Weights of a small image super-resolution model: 1.66M parameters, 13000 steps.
Rows from block 6 of a small image super-resolution model, named by matrix and row number. Rows with one number belong to one channel. Each number is 128 + 32 x the weight over its row's rms, rounded and kept within 0 to 255. All counts start at 0. After the name is the row's rms in percent of the matrix's.
After each channel's rows are labels from the 100 images, of 14976, where the channel reaches its highest value: "strongest on" is what is common among them. Only what is clearly more common there than usual is listed. The data: numbers of one to four digits printed on busy colour backdrops. In brackets: how many of the 100, against the usual share in percent.
# convs0: first 3x3 conv (model.blocks.6.convs.0.weight, 80x80x3x3, each kernel summed), inputs 40-79
# convs1: second 3x3 conv (model.blocks.6.convs.1.weight, 80x80x3x3, transposed, each kernel summed), outputs 40-79

convs0.32 099 [125 151 107 101 151 107 136 104  90 135 140 173 153 104 127 138 190 115 114 116 153 134  96 180  83  96 138 136 106 124 119 117 102 144 152 189  80 127 144 124]
convs1.32 098 [116  74 135 119 124  94 150 134 100  95 139 115 118  91 147 103 104 133 131 122 125 116 188  58 158 110 155 107 121 116 137 139 173 176  79 137  89 128 132 150]
strongest on: on a plate (76 vs 40.3); white ink (26 vs 8.4)

convs0.22 078 [146  70 136 157 107  82 114 106  95 136 153 131 113 148 131 124 158 141 131 115 117 143 155 135 122 165 158 108  71 122 121 155 186 132 178  99 111 167 104 115]
convs1.22 086 [121 191 121  99 139 159 116 145 147 132 127 134 127  99  94 110 128 102 162 155 143 120 106  76 167 116 117 138 208 182 126 116  69  95 129 169 146 133 122 111]
strongest on: yellow ink (26 vs 8.4)

convs0.10 098 [129 111 151 139  69  84 152 150 155 103 116 115 154 111 112 158 109 140 135 149 120 148 112 123  97 155 123 110 137 125 114  83 110 112  95 141  76 134 107 123]
convs1.10 122 [111 181 178 167 150 133 117 110 139  61 154 107 174  98 148 127  94 142 144 143 151 138  82 157 198 115  54 151 116 151 126 104 147 104 129  81 147 105 110 102]
strongest on: length: four (53 vs 25.2); black ink (36 vs 8.2)

convs0.33 096 [142 119 104 104 155 121 133 139 183 161 155 144 104 133 114 149 135 109  93 114 147  85 134 101 135 120 123 138 152  93 137 140 112 125 146 106 191 133 104 111]
convs1.33 091 [114 124 133 172  92 147 171 132  96 126 123  96 128 153 132 139 134 157 157 141  84 145 151 194 109 124 189 124 116 105 144  99  94  94  93 165  24 173 146 121]
strongest on: length: one (60 vs 24.6); red ink (47 vs 8.4)

convs0.44 120 [ 82  80 110  95 117 118 138 151  75 131 153 168 148 169 149  84  81 111 127 166 163 100 164 174 108 198 180 144 158 133  92 126 145 140 123 117  42  88 152 129]
convs1.44 111 [ 90 181 120 136 140 103 120  80 123 155  97 153 134  65 116 139 125 108 147 124 133 163 150  72  80 162 149 104 142 102 158 160 109 101  93 122 107 120 102 205]
strongest on: length: two (51 vs 25.2); yellow ink (41 vs 8.4); white ink (32 vs 8.4)

convs0.18 108 [139 132 197 135 134 166 137 134 174  93 214 138 127 137 127 127 133 160 128  77 102 104  24 129 130 120 166 131 138 104 103  85 143 180 148 122 129 113 195 102]
convs1.18 110 [154 142 167 139 104 130 141  88 108  97  97 141 120 221 144 108 121 104 130 154 113  88 151 142 106 130  82 139  57 129 139 203 172 103 112 165  75 166  83  84]
strongest on: bold (79 vs 46.6); the digit 2 (67 vs 22.4); last digit: 2 (50 vs 10.1); first digit: 2 (40 vs 9.3)

convs0.36 084 [124 142 220 119 147 125 170 164 138 136  80 130  93 129 107 148  69 137  87 170 151 152 133 158 137 107 112 109  89 156 163 100 177 110 187 158 154  98 155 112]
convs1.36 092 [ 77 135  89  76 131 139 151 124 172 136 210  37 120 186 115  61 154 126 130 111 153 135 151 104 180 134  99 130 143 123 146 135 153 155 143 112 115 141 159 120]
strongest on: white ink (35 vs 8.4); yellow ink (29 vs 8.4); last digit: 1 (25 vs 9.9)

convs0.53 118 [155 141  89 102 103 139 100 142  84 200 128  27 145 154  82  96 126 133 150 124 101 136 150 123 121 127 136 112 204  92 160  97 133 144 131 121 124 116 142 144]
convs1.53 119 [190 145 136 108  97 165 168 170  90 121 107  85 164 114 160 119 130 136 139 146 120 132 169 129 121 111 159 165  87 139 102 102  92  98  90 161 151 128  94  58]
strongest on: first digit: 5 (37 vs 9.9); last digit: 5 (27 vs 10.1); black ink (25 vs 8.2)

convs0.14 124 [107 122 138 134 152 138 150  84 117 134 135 143 144 146 111 125 115 154 113 145 121  81 156 144 156 127 150 151 131 150  90 106 140 103 158 142 149 114 126 181]
convs1.14 102 [126 113 124  85 120 107  63 118  96  67 139 153 131 147  97  76 170 123 116  59 129 117 116 115  97 186  96  97 166  87 165 108 128 138 123  85  92 159 166 135]
strongest on: the digit 7 (56 vs 22.5); length: one (54 vs 24.6); last digit: 7 (43 vs 9.9); first digit: 7 (42 vs 9.9)

convs0.62 100 [ 91 164 138 163 140 206 178  33  96 121 119 101 127 144 134 192 123 125 146  84 107 111 169  97 103  75  95 146 121 144 185 141 126 124  94 135 106 209 112 150]
convs1.62 097 [145 148 113 165 164 145 135 151 155 106 119 149  90 142 135  77 111 147 101 163  88 138  72 173 163 178 128 146 167 159 114 149 108 149 159 182 246  70 155 114]
strongest on: black ink (32 vs 8.2)

convs0.4 097 [141 141 105 155 160 136 100 110 138 206  79 134 143 153  96 151 101 139 136  90 141 218 188 162 109 135  74 132 155 134 150 111 174 176 119  89 133 169 145 104]
convs1.4 100 [134 135  86 175 118 103 170 127  99 120 129 133 119 176 128 196 130 119 131 130  98  88  73 104 104 146 172 136 115 107 118 200  85  70 122 113  68 146 104 130]
strongest on: first digit: 7 (34 vs 9.9); last digit: 7 (27 vs 9.9); white ink (25 vs 8.4)

convs0.65 097 [118 102  75 177 147 119 175 161  95 195 132 141 107 152 161 166 120 132 123 112  76 142 138 123 159 148  90 128 130 140 118  75 136  62 106 121 150 144  92 122]
convs1.65 098 [148 122 160  83 135 144 146 140 203  87 116  77  99  82  68 102 201  90 145 141 152 109  96 106 117  98 174 114 109  72 129 125 122 191 132 154 120 119 138 138]
strongest on: bold (86 vs 46.6); length: one (61 vs 24.6)

convs0.9 185 [ 44  66 143 146 141 116 106 156 157 131  93 147 134 130 120 110 162 164 169 137 122  84 198 139 159  85 171 159 114 140 146 133 120  73 127 158 108 111 185 131]
convs1.9 181 [ 94  96 113 143  99 157 116 164 149 136 125 181 120 122 143  99 100 108 177 127  95 153 109 141 195  69 153 182 131 129 112 140 105 125  86 137 111 198 194 152]
strongest on: blue ink (39 vs 8.3); purple ink (26 vs 8.2)

convs0.48 086 [106 138  99 141  97 144 213 148  79 100 167 141 144 172 152 145  70  90 143 163 120 113  98 111 124 125 124 113 180  41 190  90 129  99 126  77 149 114 132 145]
convs1.48 102 [168 161 101  76 151 142 132 148 103 106 188 164 151 135 147 118 125 180 120  42 136  96 164 123 156 137 188 128 120 135 112 139  98 140 113 154  99 111 121 160]
strongest on: black ink (34 vs 8.2)

convs0.34 097 [146 142 176 163 136 144 149  88 161  60 107 178 130 132 144 120 182  70 133 149 169 152 125  90 156 156 176 103 116 145 120 137 105  89 152  82 184 112 100  84]
convs1.34 108 [ 91 158 101 157 143 134 124 135 135 122  89 121 133 118 185 188 111 165 105 173  87 185 101 187 104 136 146 128 103  82 111 125 112 120 155 103 173 141 133 237]
strongest on: length: two (64 vs 25.2); yellow ink (46 vs 8.4); white ink (28 vs 8.4)

convs0.2 104 [173 104 148 110 143 185 141 183 121 120  97 122 106 119  79 125 197 131 112 160  99 161 116 148 161 121  80 129 107 179  73 113 102  93 139  92 173 147 120 181]
convs1.2 099 [114 148 104 135 117 117 164 126 181 161  54  59 124 145 153 103 105 154 134 111 142 174 140 149 142  92 146 135 130 139  62 102 116  99 124 132 147 133 111  62]
strongest on: length: one (76 vs 24.6); the digit 7 (59 vs 22.5); first digit: 7 (54 vs 9.9); last digit: 7 (49 vs 9.9)

convs0.40 091 [139 125 138 146 146 154 112 136  70 173 117 202 149 152 140 116  85 157 117 122 166 150 156 151  79  83 163 128  70 124 134 134  65  70 131 146 107 173 110 161]
convs1.40 101 [ 79 116 121 109  80 121 111  79 169  43 128  69 111 143 142 150 159  86 123 142 113  62 119  98 146 115  83 150 134 132 107 140 179 130 127 120 104 103 126  93]
strongest on: white ink (53 vs 8.4); last digit: 0 (28 vs 9.9); last digit: 6 (26 vs 10.1)

convs0.56 097 [116  91 148 171 140 145 128 127 161 135  70  86 129 128 139 118 136  95 112 100  59 166 136  89 141 130 173 157 135 148  94  94 173  88 150 119  84 132 146 229]
convs1.56 092 [116 181  95 127  84 106 103  84 139 157 183 162 183 123  81 162 112 130 118  96 157  91 130 193  92 111  92  99 122 144 167 108 103 132 171 116 155 142 143 124]
strongest on: red ink (48 vs 8.4); blue ink (26 vs 8.3)

convs0.72 083 [138 100 154 158 131 166 107 189 136  66 133 175 102 116  89 105 140 132 133 100 121 122  89  93 151 115 192 141  72 112 173 106 130 141 116 100 156 114 116 130]
convs1.72 083 [126 150 119 118 136 130  86 141 120 102 120 137 146  92 124 123 118 137 106 158 120 113 151 104  87 112 165 137 119 123  80 108  97  97 162 112 168 140 116 143]
strongest on: bold (85 vs 46.6); last digit: 8 (26 vs 10.2)

convs0.37 096 [130 121 135 142 112 114 111  95 154  95 160 138 143 131 172 111 176 154 152 166 151 113  97 185 126 112 172 115 162 178 112 176  92 164  99 117 114 138 145  87]
convs1.37 086 [165 145  96 114 137 134 157 123 141 117 120  95  97 105 101 103 109  81  97 123 166  96 140  72 119 161 130 106  93  84 140  82 217 105 148 159 115 112 134 138]
strongest on: bold (84 vs 46.6); black ink (51 vs 8.2); last digit: 3 (27 vs 10)